A small spectrogram enhancement model, trained from scratch: arch unet.
Rows from block 2 of a small spectrogram enhancement model, named by matrix and row number. Each number is 200 + 20 x the weight over its row's rms, rounded and kept within 0 to 999. All counts start at 0.
After each channel's rows are labels from the 100 clips, of 14976, where the channel reaches its highest value: "responds to" is what is common among them. Only what is clearly more common there than usual is listed. The data: telephone keypad tones over noise or synthetic speech.
# conv: 3x3 conv (model.mid.0.conv.weight, 256x256x3x3, each kernel summed), inputs 0-127

conv.101,195,177,202,216,185,218,200,212,201,206,199,204,156,231,201,199,195,199,192,224,219,207,250,200,213,180,173,220,191,209,222,163,170,199,209,228,211,159,232,218,212,233,205,212,230,188,212,165,205,218,184,175,186,202,182,163,200,224,220,205,204,206,187,235,191,202,205,195,180,193,146,169,201,204,177,207,157,166,211,178,191,198,222,211,169,203,197,180,172,220,179,178,152,203,215,200,176,210,193,222,182,207,175,183,219,203,195,199,211,217,218,219,184,228,186,225,180,220,200,229,197,196,230,193,199,232,188,210
responds to: rumble

conv.175,203,187,213,204,174,212,200,198,212,215,202,183,211,184,225,199,206,181,210,190,195,190,206,186,187,189,207,175,228,213,182,219,214,232,196,163,188,188,188,166,208,196,232,216,196,181,222,173,181,207,208,177,226,245,211,199,200,164,169,169,211,195,229,194,176,185,197,223,186,204,194,185,207,197,204,201,211,193,191,191,181,198,216,175,229,200,192,177,204,209,173,204,208,192,208,192,153,178,200,174,194,186,220,203,138,202,203,210,170,154,220,207,184,207,190,177,229,153,182,256,212,171,194,180,179,209,200,172
responds to: reverberation; number of keys: 1

conv.78,227,215,239,226,220,203,160,236,176,195,185,151,199,203,159,167,190,209,234,191,190,189,216,174,202,216,202,190,194,197,201,203,191,212,201,172,187,160,193,209,229,195,217,189,193,194,178,236,197,225,196,206,211,201,196,199,228,205,174,205,195,181,237,179,191,199,198,181,219,194,239,189,240,201,214,195,205,223,177,201,224,184,190,213,199,188,194,189,197,191,195,199,186,232,217,175,180,177,199,189,216,221,201,208,243,176,185,211,196,226,183,177,230,166,223,195,174,196,197,229,185,199,203,198,171,188,232,226
responds to: reverberation

conv.108,183,228,215,225,227,182,211,206,212,193,186,184,217,241,194,184,240,204,213,221,211,219,224,158,169,200,202,217,156,209,198,196,197,204,193,209,195,215,207,226,219,190,187,196,189,168,214,200,201,174,195,175,217,219,178,184,223,186,155,204,178,204,192,186,207,213,221,203,184,170,215,176,224,205,206,174,210,137,244,201,192,238,228,240,202,184,198,206,214,168,204,212,178,193,210,228,230,180,197,199,241,179,213,179,227,195,206,228,241,199,216,225,204,183,217,180,196,204,241,216,230,190,199,179,207,207,162,194
responds to: white noise; pink noise

conv.11,198,192,169,200,186,204,162,208,213,198,189,227,186,188,214,236,191,233,219,213,203,182,198,186,211,220,156,208,189,192,187,214,204,186,227,212,192,222,186,204,218,183,206,178,199,190,207,211,212,200,215,232,225,195,207,220,211,213,208,229,227,218,224,219,230,220,197,199,173,185,202,159,195,198,173,205,220,236,208,241,199,186,204,184,162,212,182,197,167,199,183,214,186,207,201,181,173,207,218,195,178,206,178,239,172,214,209,214,233,235,173,221,219,218,176,218,213,204,176,210,183,220,172,190,197,170,237,198
responds to: thin (high-pass); pink noise; white noise

conv.64,198,219,231,199,183,171,193,203,191,186,207,177,212,206,228,187,181,238,209,212,213,229,210,211,241,206,211,203,190,216,203,206,193,188,201,181,205,211,229,192,231,216,182,227,187,171,214,188,178,196,189,207,186,223,175,171,233,178,199,229,183,209,206,198,201,226,203,180,183,206,228,161,196,220,202,196,220,218,215,177,224,217,203,240,207,219,183,187,231,151,229,182,185,204,201,189,194,212,190,207,226,197,215,217,228,184,237,227,215,179,234,200,219,221,237,207,239,191,191,188,187,224,160,195,208,203,185,206
responds to: white noise

conv.12,211,171,199,207,181,191,164,198,208,216,213,147,218,202,200,181,186,161,176,228,236,212,208,209,190,196,199,204,175,189,196,156,203,185,187,236,192,178,205,181,203,162,208,176,237,200,198,216,215,219,201,216,210,229,225,211,217,191,230,198,158,221,180,189,175,177,137,211,162,192,184,157,159,218,213,200,246,195,222,185,170,189,200,242,203,226,207,206,191,177,206,234,163,216,209,218,184,218,238,156,199,214,214,199,196,188,183,202,197,219,230,217,195,180,220,181,205,185,185,215,205,157,200,237,250,193,201,174
responds to: reverberation; number of keys: 2; number of keys: 1

conv.24,202,205,193,205,213,220,173,193,217,196,174,201,217,211,205,205,171,224,216,171,193,158,240,199,211,209,206,211,223,181,172,178,188,128,201,196,208,169,199,183,198,193,173,203,184,195,198,215,200,197,196,215,238,203,207,188,221,237,195,249,214,164,201,228,227,228,197,171,213,204,212,188,192,215,190,188,199,194,230,225,190,205,218,201,176,254,202,197,214,180,216,183,192,199,165,167,211,170,219,217,191,194,225,218,249,165,174,183,176,200,201,165,188,155,180,190,221,193,196,172,197,199,231,209,198,202,207,218
responds to: muffled (low-pass); white noise; pink noise

conv.135,185,187,173,230,204,190,192,206,202,172,175,218,200,212,202,198,216,214,194,211,193,205,179,198,183,213,179,191,217,195,198,206,182,179,201,215,192,180,205,186,220,179,198,214,188,186,200,171,209,201,192,193,219,209,224,183,215,199,198,221,199,224,192,222,203,233,190,189,178,161,223,155,218,205,174,216,202,181,241,192,167,215,203,218,165,212,177,211,218,186,259,192,176,222,205,164,216,213,195,186,192,194,219,210,215,204,195,218,208,196,225,176,204,177,239,224,187,173,196,175,171,177,198,204,219,165,194,179
responds to: white noise; clipping

conv.8,176,212,197,238,189,211,200,205,206,215,205,207,198,200,226,191,193,206,187,219,225,219,212,159,189,215,206,181,202,222,179,195,221,213,229,237,195,198,195,199,227,202,215,214,223,227,224,189,209,199,233,176,218,211,216,230,219,157,225,179,159,223,172,171,188,190,203,212,192,138,169,191,227,200,276,214,236,195,237,204,163,210,196,203,202,180,210,210,193,187,213,198,201,217,212,171,204,210,210,203,185,209,198,174,165,215,230,186,197,209,216,232,191,225,177,145,228,223,203,227,207,198,177,187,204,180,203,212
responds to: thin (high-pass); number of keys: 1; number of keys: 2

conv.55,200,225,197,222,199,203,179,198,174,188,181,217,193,164,199,194,183,208,202,190,191,213,179,231,182,239,232,191,191,194,194,233,203,184,166,189,158,198,219,229,233,217,192,233,204,186,218,177,213,201,214,208,185,185,229,208,207,202,178,196,225,197,207,208,228,200,219,198,178,205,216,219,189,209,240,233,194,205,194,231,161,247,206,199,167,173,187,205,251,213,234,228,222,213,184,231,212,229,198,170,191,151,191,203,209,195,228,213,189,179,223,206,223,228,208,187,208,191,189,218,215,225,237,194,198,174,188,205
responds to: white noise

conv.184,196,243,215,148,217,185,206,210,212,200,212,223,199,216,190,208,192,215,165,193,195,196,244,206,191,208,218,215,209,217,187,167,233,191,175,219,226,219,195,192,192,194,195,217,174,230,212,194,164,183,170,232,200,193,190,174,225,187,173,225,181,174,189,196,212,196,207,206,196,238,220,156,193,217,196,194,191,207,219,208,195,177,198,202,220,249,223,190,201,246,210,196,210,185,173,214,205,214,219,226,207,207,200,200,236,192,207,198,198,229,211,176,149,169,227,214,170,209,191,197,205,184,188,195,183,235,183,203
responds to: pink noise

conv.220,221,213,173,201,214,208,223,204,166,176,184,192,188,169,192,176,202,236,193,173,210,195,220,219,235,165,237,200,177,169,183,195,193,219,187,176,211,207,230,191,199,226,188,216,199,214,178,205,192,216,212,228,211,209,184,210,201,205,166,219,194,227,213,240,187,216,209,204,210,159,219,196,164,223,176,220,233,195,203,209,210,188,210,186,223,224,225,175,188,215,211,214,188,189,233,178,147,184,221,196,202,195,207,215,170,198,212,180,219,200,215,189,175,208,200,188,212,195,196,212,189,200,186,200,180,217,199,186
responds to: mains hum; speech

conv.145,225,231,189,183,230,201,220,201,215,183,210,194,209,184,181,191,205,195,184,213,173,174,233,191,181,203,206,192,238,210,171,208,225,203,198,193,221,202,172,162,229,192,205,206,240,213,204,205,212,215,195,222,179,214,210,227,220,170,180,186,175,218,174,190,176,208,220,252,184,193,202,181,203,210,207,199,202,173,209,235,194,203,211,228,218,196,172,184,216,172,200,220,192,197,162,240,184,229,242,216,181,199,203,192,174,202,209,212,164,198,224,155,200,218,200,195,211,199,186,229,228,174,238,218,216,242,163,173
responds to: speech

conv.249,191,186,220,205,198,213,205,210,177,218,233,212,177,195,197,195,213,168,177,176,228,220,171,232,200,177,199,190,203,187,198,213,177,232,212,177,204,132,229,202,192,206,179,201,210,244,195,209,176,229,208,171,184,205,197,191,175,201,201,141,203,200,186,200,187,177,160,210,222,198,193,244,195,186,195,208,203,218,207,181,185,193,216,162,218,178,248,185,166,216,223,174,197,200,229,210,177,183,166,208,216,229,195,145,195,170,218,185,203,219,165,232,200,198,224,166,193,194,194,236,225,202,186,227,170,201,215,221
responds to: mains hum

conv.5,245,202,221,217,225,203,174,195,197,191,193,162,197,229,189,168,185,136,208,176,193,199,192,194,179,201,216,213,189,203,196,207,179,199,213,201,199,173,216,177,200,161,200,245,177,192,220,198,201,187,191,192,213,175,219,196,206,156,202,155,190,165,212,197,217,183,181,217,197,199,212,242,246,183,217,170,223,220,213,187,175,205,200,189,218,188,217,219,211,219,181,215,222,205,157,194,190,238,253,204,208,177,218,202,168,202,200,206,202,218,191,229,180,183,204,192,180,187,209,192,237,185,171,211,211,198,208,190
responds to: number of keys: 2

conv.207,163,205,220,177,196,155,230,196,214,182,211,177,212,191,201,225,197,217,185,206,226,221,182,209,180,218,177,223,181,209,226,218,211,183,164,196,232,198,243,179,193,216,239,184,206,201,233,176,191,201,232,212,221,243,180,176,201,215,200,193,214,201,195,171,159,170,181,174,186,217,177,209,196,194,210,194,193,228,184,192,199,212,222,213,220,221,192,193,187,195,243,173,205,166,227,197,205,220,163,211,198,209,203,188,227,212,192,198,190,192,230,159,180,200,172,187,201,205,197,168,174,215,210,220,225,229,193,196
responds to: reverberation

conv.171,194,190,185,205,214,171,196,208,223,224,205,215,211,178,209,219,169,169,225,194,241,180,161,166,234,188,186,177,192,210,185,219,193,233,213,222,164,221,162,180,158,186,205,136,215,205,201,235,183,197,212,199,212,200,203,207,198,154,218,192,176,204,240,190,187,202,176,202,223,183,216,206,214,176,200,185,233,209,214,198,195,193,208,193,210,235,198,212,196,184,171,216,209,190,208,194,230,162,203,185,197,219,217,167,174,215,186,212,215,216,217,213,194,179,188,166,194,200,212,179,200,210,178,193,201,189,230,221
responds to: number of keys: 1; number of keys: 2

conv.119,198,210,195,197,192,200,186,180,169,172,203,215,197,199,204,153,217,226,214,191,209,176,197,178,192,219,212,180,193,168,166,196,205,153,197,206,197,194,212,205,203,249,200,204,194,207,181,230,181,176,165,202,184,216,168,192,169,191,211,201,201,201,229,238,191,227,213,217,189,161,192,193,175,202,178,194,176,202,218,235,211,219,209,211,181,251,211,181,190,206,186,198,194,220,208,213,156,190,214,173,190,181,211,234,211,244,170,207,221,213,215,182,227,209,219,181,217,201,190,188,219,235,208,193,158,228,188,243
responds to: clipping

conv.106,235,207,233,199,187,207,188,231,208,202,205,180,163,265,207,178,229,172,216,199,218,197,208,212,202,184,168,215,153,202,213,169,193,221,194,206,194,204,192,165,193,239,212,160,220,237,185,185,212,188,184,193,247,192,209,223,195,178,197,161,205,190,200,192,192,225,203,187,194,220,190,212,184,218,179,183,207,207,238,209,190,202,206,220,180,181,222,201,187,212,172,210,210,183,193,214,179,172,196,199,196,195,196,171,174,223,168,184,176,201,187,221,174,212,228,208,203,203,194,216,208,202,240,198,168,215,200,209
responds to: reverberation

conv.255,240,211,195,204,191,155,174,193,226,193,194,221,223,184,225,236,222,195,201,195,145,199,212,226,190,211,202,240,184,197,196,208,250,207,208,184,208,186,211,182,212,208,204,174,194,182,218,205,206,237,207,184,209,208,186,200,188,221,214,202,214,187,220,211,200,200,200,164,185,226,194,188,218,204,186,214,191,215,224,210,216,226,183,160,204,207,176,178,193,203,224,207,176,176,180,183,236,207,198,157,191,193,191,197,194,211,142,235,209,158,198,173,233,223,198,178,186,167,215,192,196,224,239,193,222,207,178,213
responds to: white noise; thin (high-pass)

conv.247,230,170,224,208,215,213,189,205,213,209,154,231,187,227,227,209,219,182,189,186,202,201,195,181,201,165,189,173,175,206,188,232,218,204,170,200,169,197,196,182,198,227,248,171,198,199,215,194,213,230,195,217,205,174,181,179,180,196,173,205,174,216,180,197,221,197,189,198,197,190,168,214,211,192,234,181,194,197,195,216,198,157,205,177,219,212,199,166,213,158,218,191,212,156,185,185,195,184,173,202,217,208,213,176,172,226,229,201,190,202,178,188,220,178,212,180,173,164,199,182,193,153,181,232,197,215,251,198
responds to: number of keys: 2

conv.206,178,194,211,177,209,196,220,224,185,218,221,174,215,199,184,184,222,195,197,216,189,237,178,175,166,213,213,206,196,168,206,197,208,201,197,209,249,201,190,201,206,158,190,198,206,191,195,206,178,225,231,211,167,200,206,181,189,204,213,182,179,212,185,182,155,191,202,196,213,201,217,191,190,209,224,220,214,189,178,236,149,177,210,234,240,200,218,238,228,238,240,224,178,173,196,198,192,221,176,187,207,200,197,203,192,221,231,217,178,212,188,182,180,209,196,210,162,201,202,185,235,216,183,223,222,170,183,169
responds to: thin (high-pass); speech; rumble

conv.117,193,209,167,159,199,188,228,189,200,189,223,186,190,232,205,197,210,187,200,222,206,181,182,189,217,192,202,201,194,206,208,175,222,235,187,208,226,202,189,213,185,207,198,197,217,169,181,178,218,212,196,168,217,214,218,170,188,208,187,235,185,190,191,200,157,221,215,195,206,234,167,175,159,189,181,231,174,205,191,192,210,206,206,247,205,205,197,178,176,200,197,189,163,203,209,166,197,194,198,235,192,215,193,179,207,237,179,155,190,217,221,180,203,210,174,195,223,204,183,191,192,213,236,178,185,203,213,229
responds to: number of keys: 1; number of keys: 2

conv.147,190,235,224,182,245,178,176,181,211,219,202,227,190,241,183,177,194,232,182,192,183,180,216,228,198,211,213,184,194,213,184,182,215,178,190,226,201,198,185,164,184,206,210,209,239,186,197,189,172,195,172,207,196,184,184,190,223,182,173,192,175,185,162,211,184,209,231,234,205,227,176,212,222,205,178,179,169,174,213,200,189,191,188,212,202,180,228,198,228,228,181,210,211,225,206,234,230,223,193,194,201,202,230,169,229,232,188,194,176,209,182,207,202,215,237,188,203,231,227,204,223,186,218,186,217,218,184,205
responds to: pink noise; rumble

conv.139,213,183,183,183,185,146,213,197,205,153,176,198,197,186,214,216,191,209,216,230,226,193,170,176,197,204,193,192,198,206,189,193,253,191,238,229,232,221,195,181,201,174,205,179,209,209,184,223,201,217,201,195,227,236,194,218,196,161,217,200,184,228,195,205,182,197,186,192,216,200,190,176,210,211,186,227,203,192,169,213,209,211,185,190,184,193,158,223,203,183,197,210,191,222,221,157,179,222,196,168,221,199,183,239,196,214,169,227,224,203,240,177,181,185,215,170,203,242,182,203,217,182,192,195,219,197,192,227
responds to: reverberation; number of keys: 2

conv.210,193,226,218,246,210,228,195,195,221,196,198,198,177,198,184,206,220,222,168,173,188,179,199,222,199,209,155,210,192,201,185,179,232,192,233,193,180,172,207,214,203,189,195,172,194,196,172,242,224,172,223,199,198,171,210,209,200,203,195,184,234,186,190,201,222,239,233,185,196,214,161,184,217,216,166,217,182,178,187,215,199,194,178,200,153,169,182,195,200,198,214,221,169,213,182,228,216,165,170,187,231,166,185,226,201,215,174,230,221,197,209,198,214,237,186,213,213,204,228,218,219,223,183,180,197,185,208,207
responds to: thin (high-pass); muffled (low-pass)

conv.237,196,198,218,210,202,165,230,177,186,180,200,181,196,171,174,196,212,204,180,207,180,180,234,194,241,188,218,219,195,210,176,158,202,201,219,226,212,191,205,200,192,204,227,187,226,205,223,185,204,194,167,197,155,176,230,173,207,186,179,230,180,203,180,225,195,183,207,200,150,193,169,184,220,219,185,218,141,178,214,182,202,228,235,195,203,199,202,232,183,240,198,181,174,232,231,221,212,198,201,188,157,199,216,208,198,203,188,202,221,221,185,186,188,203,221,231,199,211,209,215,238,171,217,172,216,224,207,195
responds to: number of keys: 2; number of keys: 1

conv.38,182,209,234,187,225,188,164,193,199,183,216,211,176,235,194,184,189,215,178,165,197,219,195,215,210,196,176,193,172,202,187,201,196,187,215,219,232,199,199,189,186,197,202,164,217,211,160,195,138,170,206,200,200,197,200,180,232,191,164,184,155,196,221,197,195,215,201,197,183,220,190,182,219,198,223,180,207,200,190,234,188,203,240,212,200,215,184,191,191,212,241,218,216,169,222,207,231,181,161,201,217,187,206,201,248,198,211,199,232,242,200,219,173,203,222,161,181,193,243,190,193,197,180,193,187,187,235,227
responds to: mains hum; thin (high-pass)

conv.4,183,202,214,181,209,177,221,190,173,163,223,192,188,223,221,186,196,191,178,178,217,202,189,204,236,200,199,217,187,216,168,205,192,225,197,198,222,199,205,173,167,236,222,187,219,215,185,174,174,188,209,227,174,203,196,179,206,199,211,227,166,207,197,163,242,193,195,229,195,152,190,138,199,204,193,193,202,225,245,251,206,183,187,222,191,211,187,189,211,195,223,214,193,170,192,172,216,217,183,238,224,217,187,175,178,204,197,196,207,209,190,177,178,230,232,190,198,161,215,170,187,186,199,224,208,212,226,208
responds to: mains hum

conv.178,232,203,200,198,191,193,194,212,208,184,163,175,202,208,232,188,239,196,202,223,173,182,201,217,156,173,194,227,205,214,151,188,216,197,146,165,203,197,233,206,176,177,167,178,215,218,204,210,184,189,198,241,205,203,149,213,202,185,209,189,216,192,195,225,197,202,196,187,199,202,210,204,206,183,172,173,225,217,241,232,226,217,210,193,199,174,235,222,218,216,232,185,223,210,179,214,172,199,165,221,231,197,177,159,207,203,202,205,177,186,247,179,245,209,209,188,214,211,205,198,190,214,185,220,180,228,171,200
responds to: white noise

conv.185,202,201,211,200,197,209,207,207,170,178,186,158,199,207,219,220,218,189,182,209,197,203,157,206,208,218,207,179,137,230,174,205,223,209,166,163,182,226,183,219,178,175,205,236,177,210,203,198,159,166,215,201,201,209,196,182,193,218,175,207,187,188,217,174,246,188,215,207,226,218,212,191,209,203,223,175,197,254,210,213,204,208,194,193,224,187,221,204,235,220,199,217,229,187,194,225,150,234,217,210,221,210,183,228,166,200,228,202,193,170,181,201,189,210,204,202,232,196,199,220,185,221,206,192,220,198,193,168
responds to: number of keys: 2; number of keys: 1

conv.169,190,221,202,205,188,196,240,217,206,234,207,205,181,198,221,212,219,213,217,206,207,191,200,176,234,176,178,195,204,196,177,174,221,211,184,203,217,201,183,184,173,205,182,163,199,206,190,191,208,211,211,239,211,199,184,229,208,218,176,184,208,210,221,206,176,201,193,225,195,200,212,228,189,189,205,207,210,215,192,192,209,154,211,217,202,227,214,175,193,202,160,228,203,196,184,160,168,168,188,204,177,215,248,226,173,205,194,179,188,205,188,205,152,194,177,194,192,170,216,177,179,232,186,192,164,188,179,193
responds to: number of keys: 1; number of keys: 2

conv.34,208,222,215,218,196,180,205,188,223,187,203,212,198,209,198,183,221,200,227,205,213,177,250,170,203,225,199,197,227,195,138,195,224,198,211,205,219,161,202,159,168,206,188,227,180,178,211,190,229,198,174,177,190,206,193,190,203,223,181,199,222,216,155,202,199,195,203,235,168,163,200,177,211,203,161,196,180,155,227,182,173,199,206,205,203,213,182,181,245,200,175,217,137,222,170,187,189,207,220,183,215,185,229,215,192,212,199,196,180,200,201,202,214,204,193,175,222,193,211,172,226,186,220,181,205,194,178,183
responds to: rumble

conv.42,182,252,173,163,178,217,193,239,208,226,196,173,175,195,201,147,197,197,200,201,203,190,148,191,194,227,182,204,184,207,196,191,218,216,185,151,176,176,213,201,221,201,188,197,217,211,193,203,236,194,212,195,227,194,181,205,217,180,190,227,172,178,184,192,208,209,163,224,192,200,182,190,185,231,151,205,199,216,197,217,194,205,189,209,206,211,208,222,212,240,201,168,196,222,174,218,187,193,184,193,203,219,203,186,226,199,155,219,201,172,179,216,190,220,213,187,211,221,193,207,206,232,228,218,188,200,181,169
responds to: speech

conv.99,222,183,205,240,196,207,228,187,234,228,192,192,198,225,191,221,191,175,230,224,203,198,208,152,171,201,183,207,200,183,196,198,192,194,197,223,207,205,164,176,212,176,208,174,233,216,210,194,219,238,217,179,240,207,205,231,224,226,217,186,208,208,142,199,195,202,201,213,204,180,201,218,185,218,220,229,210,195,216,180,168,215,216,181,177,202,181,197,196,181,193,206,240,193,190,189,197,217,174,188,153,236,200,216,221,186,194,186,184,213,195,191,212,200,204,183,209,182,164,171,192,168,238,202,212,246,177,182
responds to: reverberation; number of keys: 1

conv.105,241,217,210,194,206,175,189,220,177,155,169,187,189,173,159,173,217,177,172,153,187,175,212,182,179,191,208,202,203,192,186,191,192,190,201,206,177,184,191,188,208,196,208,199,197,243,215,212,188,211,188,202,213,172,222,218,198,189,206,223,238,212,191,198,181,238,214,218,180,201,192,183,224,198,241,227,165,208,206,199,196,216,195,170,201,184,181,229,194,185,191,219,203,155,202,207,180,224,223,184,179,208,213,253,175,175,188,177,213,218,203,186,183,179,199,210,190,175,191,241,205,152,216,191,219,215,207,199
responds to: clipping

conv.33,215,203,209,180,194,225,212,219,168,211,242,173,207,201,201,178,213,194,191,197,212,211,218,220,256,183,220,220,239,189,230,168,167,210,200,176,221,206,240,175,197,223,211,177,209,169,164,215,208,208,168,203,190,198,200,185,170,207,200,202,184,198,172,229,186,174,215,208,220,172,210,211,185,200,159,194,199,199,188,170,222,156,205,199,223,208,225,182,202,225,206,151,195,199,196,198,153,191,183,210,222,233,219,181,220,192,179,231,188,205,208,198,224,213,207,203,174,209,192,186,202,175,211,234,174,211,228,203
responds to: quiet level

conv.103,184,249,207,210,180,208,186,183,197,215,259,186,218,206,205,200,173,213,175,212,204,205,219,190,224,225,208,206,193,218,190,226,246,194,217,213,212,210,201,188,213,210,189,223,232,212,176,191,234,185,227,194,195,177,214,176,209,184,205,202,199,206,225,241,201,204,230,199,244,197,189,204,171,207,193,212,194,200,201,230,209,203,185,211,172,230,189,187,202,187,209,202,207,190,174,193,183,194,163,208,232,187,214,220,170,228,192,219,201,201,207,200,218,191,191,223,192,174,179,194,183,247,186,184,196,197,216,232
responds to: number of keys: 1; number of keys: 2

conv.190,194,205,206,156,208,229,167,224,199,232,205,204,195,241,173,170,179,199,175,201,226,197,198,243,198,183,218,184,196,231,183,164,210,181,179,191,184,211,182,199,194,203,184,219,218,170,233,209,173,202,178,218,183,180,211,163,226,198,177,222,161,195,180,201,218,215,200,228,192,165,195,188,194,179,208,187,216,231,220,186,152,215,199,210,210,236,219,201,227,221,197,196,204,160,184,216,186,199,202,185,191,214,203,202,179,200,239,184,188,227,200,206,186,168,218,217,183,194,194,210,192,207,200,193,233,205,232,189
responds to: thin (high-pass); rumble; reverberation

conv.236,196,198,201,211,194,200,201,199,192,190,188,191,196,234,208,212,214,167,226,201,169,204,184,214,194,203,200,185,205,189,204,178,185,217,167,210,203,204,215,199,196,175,169,205,175,185,212,193,198,190,197,188,191,191,179,177,190,230,184,208,200,203,187,208,186,220,196,202,193,235,182,189,222,199,169,199,181,192,203,205,179,188,186,212,200,236,202,230,241,200,213,191,172,177,161,189,192,198,196,195,211,187,230,210,196,204,210,234,217,206,189,165,197,186,192,251,170,167,194,200,194,180,247,239,208,210,185,186
responds to: white noise; number of keys: 1

conv.217,238,210,185,202,188,185,207,210,195,213,241,202,193,241,197,195,217,209,196,205,173,212,217,188,153,208,201,207,203,211,209,194,209,206,176,161,205,210,246,212,232,195,198,231,198,197,189,195,229,197,205,206,192,239,204,215,167,210,187,192,259,240,187,173,188,204,227,205,179,212,207,189,218,196,172,213,194,160,224,170,210,220,194,203,188,152,200,207,219,205,194,207,168,175,190,213,199,224,189,203,187,180,192,203,201,181,185,199,192,166,181,186,239,236,208,191,220,211,210,224,200,189,209,217,226,209,167,165
responds to: pink noise

conv.0,183,182,242,216,199,185,195,192,153,190,201,213,198,168,190,212,206,169,200,183,182,226,199,159,211,193,237,168,204,209,152,210,209,207,188,212,183,219,225,176,214,199,176,215,170,165,228,198,150,204,165,213,181,233,201,179,216,196,151,211,199,194,192,172,192,212,202,196,177,179,219,176,216,182,233,229,233,203,203,222,204,218,242,199,213,183,192,172,247,181,208,216,231,196,205,225,191,177,210,216,211,208,194,199,188,191,239,206,199,184,222,208,225,203,180,197,223,192,225,228,218,174,165,205,204,175,220,180
responds to: number of keys: 2

conv.59,228,223,223,181,202,170,212,202,155,180,230,205,201,211,231,199,205,187,194,206,192,173,212,210,183,227,199,229,216,188,161,190,218,201,171,192,213,181,200,189,234,175,202,202,216,155,216,151,192,210,186,224,190,202,206,178,208,198,216,191,198,205,201,190,196,200,226,199,205,152,211,179,179,144,190,208,190,200,251,239,168,207,211,230,183,180,207,184,229,235,213,208,162,212,180,217,197,249,203,180,144,224,215,199,193,241,189,204,163,190,184,175,169,257,222,197,200,189,207,220,182,202,228,175,175,206,191,213
responds to: muffled (low-pass)

conv.71,200,223,226,171,171,161,193,213,178,198,240,179,198,231,203,204,200,197,213,214,198,180,207,190,206,197,174,179,168,242,171,209,223,210,177,221,181,200,168,186,214,201,242,134,213,188,213,196,166,170,159,209,185,184,210,162,235,187,169,193,155,215,213,205,214,213,185,205,196,180,184,197,199,167,219,190,244,210,206,186,187,223,214,239,198,207,199,205,172,194,219,218,209,209,207,244,201,181,180,162,202,213,225,205,211,219,205,188,206,213,190,210,186,203,240,181,170,188,233,170,190,202,193,183,190,184,208,222
responds to: thin (high-pass); mains hum

conv.122,186,196,191,201,221,195,165,180,213,207,189,181,192,223,204,172,182,188,168,194,195,175,186,217,195,218,199,201,183,179,225,185,200,200,197,214,206,196,217,188,192,185,225,167,253,168,192,189,188,162,208,166,196,170,224,161,192,188,192,180,206,209,198,214,188,235,190,175,178,212,185,235,161,192,183,199,160,193,202,213,166,196,196,200,191,206,212,192,230,250,213,192,197,223,198,233,250,201,188,145,190,195,233,183,230,211,181,191,191,218,213,214,206,205,191,206,224,213,216,190,200,217,225,211,209,207,216,212
responds to: number of keys: 1

conv.84,153,173,204,210,199,158,201,241,152,235,245,206,188,199,210,189,203,203,177,201,187,210,196,166,180,226,196,185,181,201,190,185,191,195,180,217,205,195,204,220,217,202,196,223,205,183,217,160,182,181,187,229,195,218,207,186,186,223,181,221,219,190,231,223,217,193,217,211,176,181,184,181,213,186,205,194,190,208,197,194,173,230,211,214,218,197,206,204,192,230,252,186,185,208,188,230,194,197,190,183,173,194,213,210,231,216,218,225,225,196,195,180,181,219,186,225,187,184,215,235,201,224,207,206,160,172,201,178
responds to: number of keys: 2; number of keys: 1